From a checkpoint of a small encoder-decoder image transcriber.
Model: 22.4M parameters, 64-pixel images, encoder arch caformer, encoder norm rmsnorm, encoder depths [3, 3, 3], decoder width 320.
Training: cautious_adamw at rate 0.00082, 6500 steps, batches of 384.
Data: trained on analogue clock faces, 195000 training examples.
Rows from block 3 of the image encoder of a small encoder-decoder image transcriber, named by matrix and row number. Rows with one number within an expert belong to one neuron, the router's apart. Each number is 500 + 50 x the weight over its row's rms, rounded and kept within 0 to 999. All counts start at 0. Numbers have three digits each.
After each expert's rows are labels from the 100 images, of 14848, where the router gives the expert most weight on average: "top examples" is what is common among them. Only what is clearly more common there than usual is listed. The data: analogue clock faces. In brackets: how many of the 100, against the usual share in percent.
# router: router (encoder.blocks.3.mlp.router.weight, 8x96), inputs 0-95
# up: expert up (encoder.blocks.3.mlp.up, 8x192x96), inputs 0-95
# down: expert down (encoder.blocks.3.mlp.down, 8x96x192, transposed), outputs 0-95

# expert 5
router.5:456417522506493560560476586469556517439493534490437588414511504536488448590497443418533541506483529518445526487555429526459507467502481471530427455539536520490506514588529598523512493492491410435465563547544575477495497461520485548561619489415529377583576528583552457428486486424536544509
up.11:506513529606480508496522530415538568495525470515492430462529545526531454533573501451454513469466479405412411528544424499500536416441517498477579419506525524640520520467513469486489420408507492590515466484530452614478506454393424426469519466521446526511546484464448522512514415408485494574
down.11:511497393514505460508464492485458498519408478419516529494534436487488522494552470530502484512497511535479504510556562605530402457596431459528577586460433421579435489541485539574618541547576549501510539453484518505437435546460530481494458514448511493523558459448507513458529599357564578470
up.12:497531506455566430435490515553494515510459536567433540526491497487626514419456434452511464549487545530637468428517463462531427502465483504376503570477545523372552457479588478485565507567442534442561529398514496546539403480480514581514480474474532433493500512492475411491473521516511414481
down.12:545406448472466520490553516544470509571548556452509379480554567453511525571562471481430516487575494561502560503492519504506519469492414480573505469512445526594462516506475504472556484548434526522493376479428486448398473551448547386542508553435527513466435507537463504599495510541578610428
up.13:512454434537450555493537498547478465509510566499539474504534547467419452421430495536420452571572532479612592530506500579467600528554453471538430443534552483569434469447390437512507518551487493529490554537538527612461463442475538629439552508478499568543491557537458460538478489535483551445
down.13:409549498510518506490471630551467515515562619602538467453516522583518484545520514491456478531592514419537558548497500511443583508545622510450463458494530516400430524524421458500413450463506504516498530528539483489462548433523443645521444547514478488578488513491459450464565462566454505504
up.14:354565496544502457489576497495609395470508478450482500444502513527513434538457467466491447433440475512531441478479480483543512541444444467547451523487490446495469444458522516477486536524628514474510480459423603401482505561536484542450541527511587418474476477558560431475583411542581460573
down.14:508506565576583574510559447456436522463498484554481630540505513417516486523448519540483513438418552425552495506414554509553531488476543555454416404545549472502587450489480597539449486478527509462576515396527510452444565570503529434510523533532577442474489571565490500539497425554494466429
up.15:436512496492493455488543507558590491519486464515451481518543484531567536545492527514485535491396517463477467500423470434425482474474469453575535513469550553541614485659558541551477502485412459404461422487572498493434526499485520507481509552534491445574465390445474485522550417506562360556
down.15:587460555557491533506521451512583570404523516427543487528447537437458574495602481530551503411536506449527453494522479411493460485521429515479354463538518592472495503512478449343475497505582519505444504482519482466496486580491543489497510508490580484409539566575518571482399518514480523452
up.16:487535539486417562513519482552562497510466486507523478503524542626460427529432490578520515511535454482498510458516601419401455579535548573487458365492544497465448567612491553546516570531515485497501490501538525454455459495538493509475538591390558480468544476510462421520525605473585461577
down.16:467517573453549438508531591481439522498478495543572501516567508500565411559535536459437557528484420628550509615535491479418504430476499551536457458520542538531524506431539490463434454431483476471421506503421524522479576505442528558485523572471571431427433520515382484530467463543537596473
up.17:531476433584549495530499543516514450484510452539512564496557517460562360571384562460547479442566536462365478517481432460563505466417489515456441541475502437560469472439436377503501480445498474472472502556455510498466476519519443482521498546528497545487542511453525610617503431499431476564
down.17:513387434529544459458536393498512493414564456508457553575480399459497513483468546551548489506476591462439512435440496527512574600481471532442506601441476465514492501539532507524598538526579544514602526444538580541452461416467484525500427504451501516509545488547544519394551471470437465560
up.18:507464471468536392561561427501416527530445498585473516496492461536429563520448530486597509472403472453504515471495577461465426460500472502549561600516524523405531524492557519482533526649463516480520502377454445527508493523538557454528370415489459495516515516541503517520462524584484451422
down.18:406507526503472509523498455458468539617456492568500422476464437566461561570458407508483534534545571569486519527520631611552467437537483559530458523497535480519457404550518573566477461471506526539441425569513517456409548535441475452498437449482484564450544440472534524479563561522581538486
up.19:466523536540561455564477520480403528554575616480427468434560409446499564460481463381523449511471550496516474576500529544610479455446542441468436489465441427545447424496474398479501342502506551545482526483547442482461487491450467577538543526498528449542530528516500483529477509542493488426
down.19:577444552442460523556528535565517564474501481525534358453498558526498459451484615502462511507539521504459555513502509432495546545524568425528423561552526590413423543525425398464488473487475457464471500479507430632541430455600544444504432534519514576461462550486486508490524440541449488500
up.20:508538500588551519481528453444534512543588518454446512413481480395430551471499437452501469522487561461575512516477532580519560412501527514559499490441458474569432435456359433498488451501539513473458504476522519599495525447447590573474441606522428516585442565519441489509494542507468493415
down.20:501422530523451528486472609516518562501472515550507376440530514567523438499471587482511519502492519478484519505508544454504627588521587513508516456532500425414455534502436479462421388458484504456475511520662487614458436415518526513521520544510442504554503505517568480477585459568509527475
top examples: dark face (100 vs 34.9); square case (75 vs 29.8)

# expert 6
router.6:545487572564502519399499496504497575479551556414484462474510537532565444477521518497475506514532493526516494516552523569489598479433526431439442456550490501569482504445422475569424414396481484576526559518561557547576468465404460593482507425472544577467502460495491547570461543503595537613
up.79:556441492578480574580527463514527501440434568542442537490493475482491518497434477481610592600513543448431503545527469501539448485476492480612542478519417488481407505494519502445598445422498475533569486489435520539476445436445609509627535486464556569596491513474534556553471453512521514513
down.79:416502572386523546498532492462530535483533437514441493632473486523490532623587483491520549466484533575469524424416454545465437430432508503562486531524460487547493469533525478504568481539588430457547490383459586452442464514428452566495452549506461481573592513496509488504464509546444485424
up.80:535493473547425534484474437458514563471481584508498466501531419581430531556482473450590589545518531434460502536455526492488430418477532460583523464435456518509485650464519472488563459530441526511561451431515453522417541466503580521579486411466505584569494474473608511579463490490528542431
down.80:446442524400480534465500462477507561467524483570501511601473623468489520511488512495480515476404498604489555412429493470519431552429569472547438460519492464458376434488516434493435472518522476469510532448534601478442460493415466536463448581407473525578510499573530455471426481515426449491
up.81:439487418430582437518459486627489433474517526520518469558555482549476455460519523436438460447503456468525520483513497455535537544568513555473576551471450484522554560507556439581423472535561510427452384491539480392505581523470483492498450452531454564512550576491479509358523556584520462493
down.81:519486493526555479424451389492432478491506502440448557600506413449481552572583572484570500480453475489457456478492478556497483495589451521537475552477516476601568521544596521470562535509548565500438508417483450479445461500493516466479500582566593523456564478555544488579443541518644518462
up.82:461522530584539508497497436556455522529468534435508458447421552503545595485476630583503479552504546491496504576499527532538490440501599581558465485464444506522433415564481434492553505472433425528541420461508510526442456565523513514510421553594516474597407425456531466501578481544456439466
down.82:557582448467543431532489558517452520496518454426507609545511564516492540504523418435469488530548489533537422517536501498457415547486467485531582619421518386543525472487508479509567473522483524553529562412487517455522410508509466568478554528478464505486519519417454456508375618478509393538
up.83:434530468474514580528477554460494436563604485519440498403512544547501496518552424384528473538437537507458416516403500420561568457519501498555511411428492545585503535536504479529469507421474454455427424528557495507397481508479489485479609511479509430591506509420564480532463435478547453522
down.83:509412478476431496510495492524493486518455602567501420420486514496521512489556414532495515535523446522518520447518450419558562491511469512428424427539530560414483528505451595479498610432523539478470430604452488504494581475549515509467527440534447503485514454602500428540546381555484502374
up.84:476544653554506525550468487471435552438518442493445513428504473486569588600453501467545454503532497560461536540551493470510486458557503470547432433486399482432538485505477477406474404498426507511457558382457476569406438524538457497578489540558454475480453420485566505521543424507511505471
down.84:509577425517558445501400497423424474494527546550542515531407553492457540450467497410511449502456494407538471553535563575546441452432490494449566644430483471533493505540503480517594480513525508511546599467531558391507500460490503535474507517585426478483453516472521415512474596436498462538
up.85:497413478515371454430574432487484561586475381618459503491536502456455535576458519484486510505535488488489437407513477452452438568545416519498556503474513551471519482525530513506512440567492546547586431472390410498515473506485513512525487527480449540483422478536422495585429498610483456499
down.85:453554528483455455524577527546500502533433450512385476492536617606508349455489490520473516469512551532472526577549479463477508453538553548467518419441522552482526492520483589423482543437462477511541399582500529553392514439474443455472494537479482484488524465527573481583621491542503455528
up.86:540447521507483456542504490403481536425501493504431533464524548497539498563553437460595514529474468502413641464510481497502513464483446503547479458571570507491470571512541536547525545580430461498511502441424555482434466497620509445578540430576473454537514473571592504590403582486532543558
down.86:490482446489599566493482582507437438517547555565513585508500673561455390449477463499474450483507566528504455501512459457458592509415522502488539516453494444504425478544527502483502535529532462480579513539623601453504473441497443550497515506482510492569510566461509433522433561490438444585
up.87:503547517485460576512527543515606512508600484411465502483477554520522522540435455511575532471487567444384456553474504373497504452433536536508469458493469514538431526638609448502495502474506518434483358542519558403499582449551462521473506552521502470537502516572473501556502518483547529569
down.87:458517503370459455567500564490524510485439549397501453499485597623512418490518494543538505507558394470563518479530542572585497462464437475376484500455506479468517448488490461563535533476425537485503404571517542450513617544533529484509422463477568536471484509484458491471609509489538557464
up.88:487470468433414490551504432568527465416547506549550493559495551589525374532507461493414481561459527392457532446480463465451535465465531498513492528520419579494476572593484497599582437481519434590496407499547499423500562521473475505483454517578498508576445431564453533522526472454554476524
down.88:484518523417461528485521441522443557532501501573451473482500456512519462559525538573537465503528388521487486491437458463524583468540484466458420620542495513418487425473485530508468466572442494492556475519422538521613500459539491391442430534542606551455508565625568512519462446481520476396
top examples: dark face (100 vs 34.9)

# expert 0
router.0:502570479450613457570493547581474448509508494496534459519527466445543571462541523480442400529463503514442567538367517472550536492539543441450520570455570426517535483503505497497508509487470500468470458550485416400430538448587542433494502520571419469544443487500460508456605444540454408404
up.11:479542413445454514507550498512395431623529513524536462623532474524459518490366538591525502490548522474498552483556539413409451529509418507572448441515532503503463439558449430500581545551613496497593482509525455505550447428475469554484479528484482506521420451537515475465564540520476482469
down.11:449401634525420441507481507456568524362462511485514511524515448459534549532494406467454509512545454503493574517519549521540445504586510522481428495538591652423482538588514501442522493475523502482468491530528418505514588482507482405542449477471507556484560579542534534480519428543544549518
up.12:517507513554487501578459414524487497546558390539546526494505439405480587529471510543471484455476523617439510495439516583467515508548401452552501568528584517388487492454456507441514518484571464468582527454453466511563475577473568522591462503485539476574484408484512492487591542583459542428
down.12:583435493538494490469450569470519534524396502492503538432499506514551467442558443545513458558554493503516548541472566551551438464554529527510505502559540573430476577452504496467477503513489553521476532519521455549483592415610460428512376480477603648400575478523565495533488502480566483443
up.13:517461486438522447500511470534560537493519545481474475507512437484553398405412493410501464500518458403569452502472472390600552455458528556483522484457409401545456508506459404437516498413485513477522472529563456420418505546456510528499439648532471496511469549480450447505422508495573498511
down.13:473588564536434497425537398475495473484470425550482493658497466435461543458569608456556484501435510553504489480420471495468547522488419512534546477510479510479506508477453536520501531497593575482515404490523522444493364502418554563531475466526433481480510608567504554434501544522460545472
up.14:503519448460468558617527443515526503497531484585527464596535510587517602490357522566526556512487541513477562468510527533442428505538504539563493463592508456484417423542480474486594582546562480515582525503444456467528450409539537528559495543506485580565478448543477516513545512534527508386
down.14:506448578470419486450526574489508526433381472494491504518505423422532558516497417534521513462457497574475552484490566571535439569508503561487503487494581594383491540615561530486444438499494512507482473489516427583497558458498450415484431531516469585426634492510496590491498489517522533484
up.15:527448544540496574513440610501486514374531485447555473492453596407418447486493426489560506450515534526498528488457545478490560488413521453486455527492540506594444445569475429508443428386541483542413487529550527529425536466467491514424559592472520507577554526493562538505541550431456482546
down.15:465553425446530498562519490503499532503519498600503518546518484520487454500457615499443474484472513634491488579456402546451538492541543526540470490545444446403466450493495439504497426502420422567486586456438606507495496524431511584507565475505481473430386463400478526488503558555494480588
up.16:397506437510544499461504593531511445419470474466394511490552416543447505437488538512450492517558484545567525561445528436481459474564536468510433438436496490580456516547515450407496559494515532440488523537620483474450544392519508527459499489502521522565565554631580422474538441514513462431
down.16:467520580440434484510541438507574446428564591589537569439492445400480495499533454513529502484549399383561564435408476561415585499523548421506487416440471572473515499502440501499476493498529515448551443506524515492502500547419495480502475576512543546553403599494469487454489532522451510508
up.17:569485516508535456552431452466511534481482482614529480497448425536467566530456501502503530508465547545490469507472500618553410529482505448487491642480534469418580512388493503491545557580523553513519582448409418513507432534482565416556469484434537553523436466484463432550464579530423469489
down.17:506460477535436568446520554467559555546441453494508438471450555572472436395533414529539528543481526533559518510471596470546401534480414556557536496517472615441484640451572527527447527424505548562498456549488467549530551428529568480553452482499523564435507424511541530528459445500552512484
up.18:496547511474531572461501574569550509530432476575514470512527484495449461488496680511486511407521494418503517615495546481525497487669552548528501474434540467536447525560473490422505542524485589442584544459505455485465540514550461451478460471489382554486511611490454488542519479518488475475
down.18:516407484481432522548464448441537515421485556508582460538502508390464530511498440452518516541525514453526552502532509413507529484462430378483480465456528552417468462506467506505522542541536531503437401531550540494604512547504407498479502493561476615434376574503441501538471435527439552597
up.19:447508493477524478345575560548512525468462487488503503537469508520488423466551442518478453452548449434519525546440550494495625541534491489453534500449566543592564566506522502484508525473399557568451441581574446500479595503530510499484544377579546477437451520497518508487594430489579443509
down.19:422509466415432499552561403612530532519594549483500506538516508559513512524498504468501560470495459447450498461484457548498570523519541463533534419404353401467511419476515493486496544499535459487524534426521582486492397578408497560493557605452464391545480481528504477512452512510497458500
up.20:447550519472533525447583604526558484474476525447409490453502498531466508452576483440470480514509409564538603507446501503502505556564591531498511452424420399610513512564533534484523489397463552450501535533514467456489608509499574477495539478455493507426497567487531496427512501382579423490
down.20:485529478437438515566600513488564396464538522576526490474488438466484439521555492593522513451553552439524574442466504472454556499554475449501482474415460432512470440386511514411580429486520540521512463443504503444531481527369484538518445504474439384550428489465520574477458539479405517474
top examples: square case (69 vs 29.8)

# expert 3
router.3:539488432484528573519472475510450463430540582423579485486492487599459415447429576434516460433504453444516571601530596520482536487491501540465459494447514563553398619502472438509497413542542530475458467554551542493475572505562461573456511469584464501567440572533456498464516553489539551500
up.11:512377494551415557550582485500595603455477468500525485429481548508463515468393711551487552498489523453453494527525569579476501482491493524571503473542496458580400514544458475525557499465536493469526510543501558518451504487478540457550498452436521518579519533508495542549421457471465462443
down.11:448444377454549456444543563534528455492474440419550451552506457488481485547510481480550440375487483411522522390482541591472511542496455573414513497454504431493517445582501519471485504517531445476511551544559549482565532498469537651530442501622484543567567485432538538479486521482502502515
up.12:533488513506388545520593460415479609404486475555512512457511468495477559510519594459497589401460460522496473572514495519484450477561504602514495511515530508490457607415467587476609474530580537516482502458425508543429494553497486443548451453464528540481552526613500523542545426455541551487
down.12:476394433408479547471544414548499504552518498446510534573501474415501614491558510413528493448465514471471527404473509516403493505516381460485454483444478447572475528476490539481572582543527459444454535475451580348521453523489469505528509553586504496461554436530489494556410521494510502454
up.13:506416570529544521482442481476487552488492469490461589441501524403467516471410433387513627540436447518503512442516505507571449472439481518439499505474454538528477454541476449441533444496454434379534516444494460561467548543480551578589522566478476495536563525578478352504501426490487488486
down.13:493555425461426452498570500526570500466478455540506486527465536483467535581448380537480499521440508470522446439568470487451437580508525508377534439415520481505536532535610508483505534528552453496445544592545509455538566439439462588562451529500516532407591410491503459541523504536472588571
up.14:463475432491396508538524495502531503480491475527494488531525519560495466473421499545535559434536560520428437425446532453491516545450422551558584492500454482512490476541608520527549517454507436528612386530474494466517516482375556415557521508380498584427538509557507541598472556562493492575
down.14:501416488478481480503443533501488353534444462548492424485498503559520503471513560603529503528534487561479502504440577504531548449452469367525581374484465545498449409558383441496512518507540511530459402519493549464513499562493555594468417476533480490546420497478517522548517537417459542453
up.15:453508519478426499460525364469520534469452528475494456470529561564424579414533602546435534429591400552501431503549503541475435473595578507503462433476525514544493560555418504543471466471514525603528593499508473475485519443485493439478478431464599470462462534512542485529487525482439564582
down.15:525402498530549507422548491571522430510617454458555567568503442480541553496547535446587459451445502413538480415476501619472469571517487511432553512550483489547573515566503517504520551528581521479483577528548469430555516461530545547434547483577512508525536473453479524339485476522509444539
up.16:521466510514523522542494455484436442457541496552487472533522508531527526664439480457562551438455542469459431470550389475561502464450432576422431512510415568482504493513569559474551504526497504543438447507520539493536454557479426459525516593500586417622491525515501560506493432454454610462
down.16:573378444426528537396457568515492536490651446545536561431471536452462520539509500410495428542539403418540553434477400493510456524474536522528423579480522515457415508498450427527505538450529530546543551580510469479493553482530431487512523550537451498531464474462501468449429483521463514568
up.17:472511536529495485543536473500477534497457537470508544536417494417573457546484479438469515481492478554564502467516412521490521466501572436472438551490536523530544422467532452557519554526585425438486583454533498418565551525588501434559485553529449434371487466409441440430487357525535567438
down.17:423473447494445541522551546555513610491467514463471515536558554500513370479538513524573565557467548497404535526519553393496547551516493562512501473534492522410484453490585561482421453478473517506400441522449547533368511545456477504472552437444558413479566423556531579531546509468498490496
up.18:481479476545588467531610509563548483487583572537496495468604508397489491530433433501497474468522550469551557489462415425578535651444523478499476557468516475470474427507522513459518527564507563454444497513485506499465547426410528532517404508526493531586563517547530545481454549508517437376
down.18:526506495444456548503556513523322499539472572440548507471540532453457510501416477514540556450485527498481494616502573522536375549500565530477546504486470427453490465593436485536536497493555558530490597386499463531435453549425479521529487517445511569577453490478585523514495498459582438536
up.19:554517589539545515458487476438474519500446528442519533424402444514529608518437538440404524654473488490588464490459622515543570439510469480509491440499507567552488536458485529465396425518474491506521518494475492557420484417593515545478539541466501495585522506515496467526460415509503405504
down.19:451463626507548423487476534529559513468442447481505549542436456497467563464474428502465472540463511561610455481528481539523486476476466497469432547441491524506574503566529498538468578545507565481630465501490420455532496466619481612505522516560639537426612479526555513451479504510509491445
up.20:516512566532544564523460548519466508554521516480459457378431466501461515474434559513466511432425480557556429575486534552554489372525556497501487569450455476534520497507505524370509544537408481552427451536481410596442567516519578468461471450535471487541488526566558408442526479524399500502
down.20:481483461511489472427571453527528457509560420388524536546463467430515639463644487400424498501474473455547465504532529523460549514538487526520412448443416562556598485537490509523559578470541514506503517494496507379508508468561515587510529485494546496544619465429451528502466504458520495471
top examples: dark face (100 vs 34.9)

# expert 1
router.1:498541395542390470438527451564552550500478485577527484559571545564504477527534476615484538493459502493415482390500469502383484585528454510524549552550570580440579554511524567586508546529522486538561489470444448510563464461468538440501498539414535555449469461437504551537546481474472457560
up.11:539581471456489462603467473424508519572460488461532474576566472516546560447486523491483555550501555574496524508420572487515429485491451493599560507503477480431445570528540489433541497428536486479539528444488429484370487521396549525530511568425433442511514512499539574442574486516378581466
down.11:596540603573511550496436416541411449574477475487352441457509479464523511463576570547551463564570427528501488511419369433580497572477545497460486481480525473529509494490552531489487544567436505509546433503570489525479480421591498524503446520521581530492511550513458484485481500518489516402
up.12:479519548511434469504523524340569577506476512496459524487435515512523558527490458593474461648466476586508374511511500489476454485508499499499586481522481526480518410396574525433434508523457511583495448511507461412509411536507507461589441490511553517521521474561555526509480563557601481490
down.12:459524534500428474590573500581458449395348542599483518467464476528536489534493583514497538521444483493487519554447531479475511542497473488554416550568490558478519483518431548560442537585427460433499590402487527520557487542597484442468487474491467517505426616453558466531520445497490460456
up.13:333557451458486447437514468522593505520499533427511469573565503543501478517516532540508445469474558479419516529480571499436570511597597487484511584426540497560514523495486386504434490506497519512486467438513508409483547514502566506449455391484463435612458506448544526445560430491529447506
down.13:537453543433506555491447424492479473524477468507453607507525509491531469504490512444492463444473505483505502512497442537579645491534491550420544507425360480522570390542602585491583528510538522456487480556522489427460439509434495540512498522554455502525540544590463461556603482527459543395
up.14:453599473564424527454587496485528507568534511474555555460536442558538486512464579482408497498531618490483479500608447517472557465522590472470456456528532463554490429525392459546618486433513469473546592452515477490524430434441464488512568516506490409448457487441520498473529403517502449554
down.14:488481523402498452560520482531425433464494413559478429523508516485448539556516484448488494580445460446479529540555663435530613453436456518474539511456522501499521491497468493521524453496539558473495439497540413488430432537425535497514542543500461474521545536365553456555616555468475534592
up.15:534459595477518471578379553397450496547619485520534514547531485536605491513469509348575501525440581518450509472429455528517456474433490495485510529461467453473513549482506538528553482546474533545497592448443530484443486551429412470489562560502524482505513473520542428447512373533499550496
down.15:546514515550563476511484513414516427561554515569543526476504493478509509412558609524576473403613542453490448524547501388581419530413516484474549496495509543432443496402545482520561488539534420476508510508586493541510544461558427441505387483500504566442463572513494544459498484497458584530
up.16:414558507535500449466470506494567643494565487393459477523430599546535495472555520448395530563569481510486471462472516538518507439458461488499583456482518480538524541458572523464504606476483472475479405482513511442493418534464497442411473404517528402503435536521464470473505563466558614507
down.16:494500490428478497540497591500443533453444638524536540399490455470508491498483497432411497455386505508536413531551489468540500548548519541513450445511535571433610558514480557469525579508561453492523502556485540497586509469488428443480488463373463547465465481537522486555517410533414591541
up.17:457491520500500465529467546540531381532574469441493462495474565452457390500438579468536426457517567412456518460500521508475558436510557530422558506497544556438422511440485450570477523467582485453490537623620537421456581403505510499465419534480521552505606480469518484490473522505480469534
down.17:428439554473609495490517467457470540469501527530506483459531557486457521515458480434460445506502489553486522492459623631387490507559555545400504542527595474402477528515377488533456467472423524516578563580569475535590536524488471440535528406540477530523475503482476567444482552550512514527
up.18:486541522539479522446503502455492528388559455446449454508497487341542542475527607557470512581489547569572443493560465554458473533504470622548557436472520529416514486407478560517460583504565494482533525435512490568503548463387542512544477518504482530466442455474602565509462475526537475443
down.18:408496563484568467551524532483491446376375573547491527461551470521482403588556542478538452605496502491473543498397507486519540500474447459539474447511522441511475508519497524537490463530420544463536524468499516484537498552405471505528618468489439462573401475411460474577529596513571527529
up.19:421568376398468443480521534568567480498424516541505507552542443578434436459476483511474456444528461409419545450463539426467521575559500542550515454511533451502417546554532496529490499555518564422503476535475516436496612519469569478394479500442455502518442508486475514439584527502511428421
down.19:544445508428502545518448424501564522572536579448482520491500480433494495428543479491557464547506508548511491498454433509450598474517631496385519506499337534575468477488606547484561452516479535470473486562467561455516441506492478574498501531507522405524581416548507470589485480587477502455
up.20:545470559583530530424447516516467485494529461559514484476546503419466469525503540436453552501538514509527522566378543509535568523527458621436512554439478526423509559442502507387484495533520496454440395421509542517484412580563459456524426539600437565524491527476416501563570476521547557463
down.20:500575447546435496541536562475477520479518551555522598576458537617497472489456456460483547494528495492492402460481504531495406413436496535524556539502454495396513565439597480493518517509585402540497478547441550528518596450515483536484570477411456486467493489433474460477505605541511566615
top examples: square case (69 vs 29.8)

# expert 4
router.4:470538586481549574449544549509548452424525486453441469513457493525508412414559445491549457360514480484562472578458501537526556493559510512505511483472510457546530559470523471479597536561494512521450479507518574533483609473488435458485495399517544492405618541480557515544478388487611465474
up.11:463514558497482552495591449540466449524448500482500502494472615538506549562525503589439508502435502520480548545480542507454475451513496575503534512477556595558509519536486576607538585587463407551480461513590544461547528523499397458489351528565521465526480468456491537363562456486508500531
down.11:558498469580503630474425460557403471437579446488496479454441539554476390456466529501406482485450563474493510513475482493575580554460492551453466501455530495443531493601544428459429512506606498457515605528532495494479494571524464476493553490545538539493468523445539443470412467449570419561
up.12:440555515526467440435522477485568544502536477578469583530505422459534620533568446477465486476552442529505545484450442544533370573472533470490531555462554481529534541482460424534466505508484549467498500438406429401563458443504449523466384578492587470484522528469554564466554512488401496545
down.12:489495430513456557435558475502510469464599413481545534544501497547529492524510487475533543464473587487416452388478445435414435473483450489522538493498519417404468510521563551540434511563530463470483626576498553458455542496575570462466558561494487486542484456530493550355402521468492473445
up.13:515560513479522523473500492472544609510511525539525409431414481600446414645496529536468565430449449560425494414470457507471456529453473441550584447518523561415504560426459587511511579582513520553501487433488472486528476505489494474554423496479568493481485410468479513501550515456404545499
down.13:564493544487673541413517457600465449446523575495579522443513524511487537449538492480542495486526575501516526460413454587487492524424489543357495439524521526400500532512517516537447476501452483494531576512500579413549466499640437488461474452533526522559456482513493549494487476546519429496
up.14:464484478482477449471517474448573469469461523489549499598448451541448486456551529499517479456533421571417502448456509559451476446504530557517596470525545509511503624487562535380570518544581425538556531517449472473534543539475470452521483379457550430409539414469588573541485422452474518483
down.14:528516590528451585483488461556468496473553535452429539542513416494433497537496495473483478447535533545529463522440394535475529411482476517477488495541541430487466583635520472545541441509513552478474510448536558577494479444585430440504517449524458406403578459419541420417417426475487535478
up.15:387503481533496437476581436569509504512470502472545490581526421506498526459574486427618551413508519507471418525484456458517424545558500483560546380462468568494467500604460458532467458423548466443563548586527491429519504439492435468539491530480555493419457458447466530527513511562430440437
down.15:501488427501553460472473615479408456490410520580333507563450532537523470486509520522508539456556578498507461609536459458450619432586491464493539517587555472505493507558517489495527532405536437556505516520548537564452583460538489471547538513529528552502515587478481516498559535491559459433
up.16:520553489496546554516500546489447477396510545470577599449405547427487444449467418475560428448451596486506456505483546440522548419456589456522568548528456441491537411491544462415430565529553556508485526519589503594527476470529517467387446515527484477537501569482544476531471471523513430444
down.16:561454491531438540582460484399547471505472444474551510444494498574537550436419442487514507449450389419473557487520507467508470578538518548554524447475465464525489537538533443377568434466525520422531477457595450462460394476463445492513450486587517493485519509508595514568547495458423602460
up.17:511512494527540416487552520475524501598396520481475491505486467500438492505480506499548415420465506519509438461491555595455499512577486495514574520528419423547525528517449498511444490518419521540463589450442416494592565500408594495508391496545538463502469475405429569393510412512462498421
down.17:448390574490527562497546379489576497407525518476563520455485536533489401478432545473520513445428516488516489495433526538498465482541504494516459432617493448404439548530587466447504469479561486470473519535595578509434502477590509419453459437496534442470599522466518487495477490509412578451
up.18:440443491482456571573473462450441496406474451470469497559499456521406534502502399479579527488595499605497499469524526463473461470523440477484531512524539486494518455485523404445587563510572464477471512499544508515477555477495539434571576387485520502415639492452570500547413456461498606474
down.18:568488507475433432495478418501421531494420488433464496491506451418459574554567421474470482511528476543569474462436490504456451458474452527453574519470604502576494496596530513468565495514487538536475475399435459599550480511519494429512478515503508482388575447407517511530422488387535581441
up.19:517358512521577490445477509583496528495478555467559448544480572434584492450508501416456406586476480572514478497409567480578482565455527492483506496440456474458574473509495505520478414406435544453566454479499574490434510481456516559450410488524451516524564501480548439555481396531557555467
down.19:455438550534536521517518544397503466510468519580468404604512517435588569479541577472523502577496526378531470502423445488567516551489490536573447406434476544536504534473548539472421466523486553468569434466435484411435444558432488578522530553535558502522505478517554557515502508415576505476
up.20:432513512476498544521478537460475466548462476472437511440470383450454524475569455405473538436555503569474464512465580553490480432587478478492532493520493468460483503428469426393611520555506436484521574464469437501527535476519479480546490436499514483440605490442540542490445400496502579338
down.20:457481538449442492476513432509494565473505481392525494525462446471508478593565492490527578448480478568488449374430460532484433442463425504541558452534559520509464558560550500465527495543507396538434494439514528538531543449519432402519393465522526472387612449476511543519437429473461547450
top examples: square case (76 vs 29.8)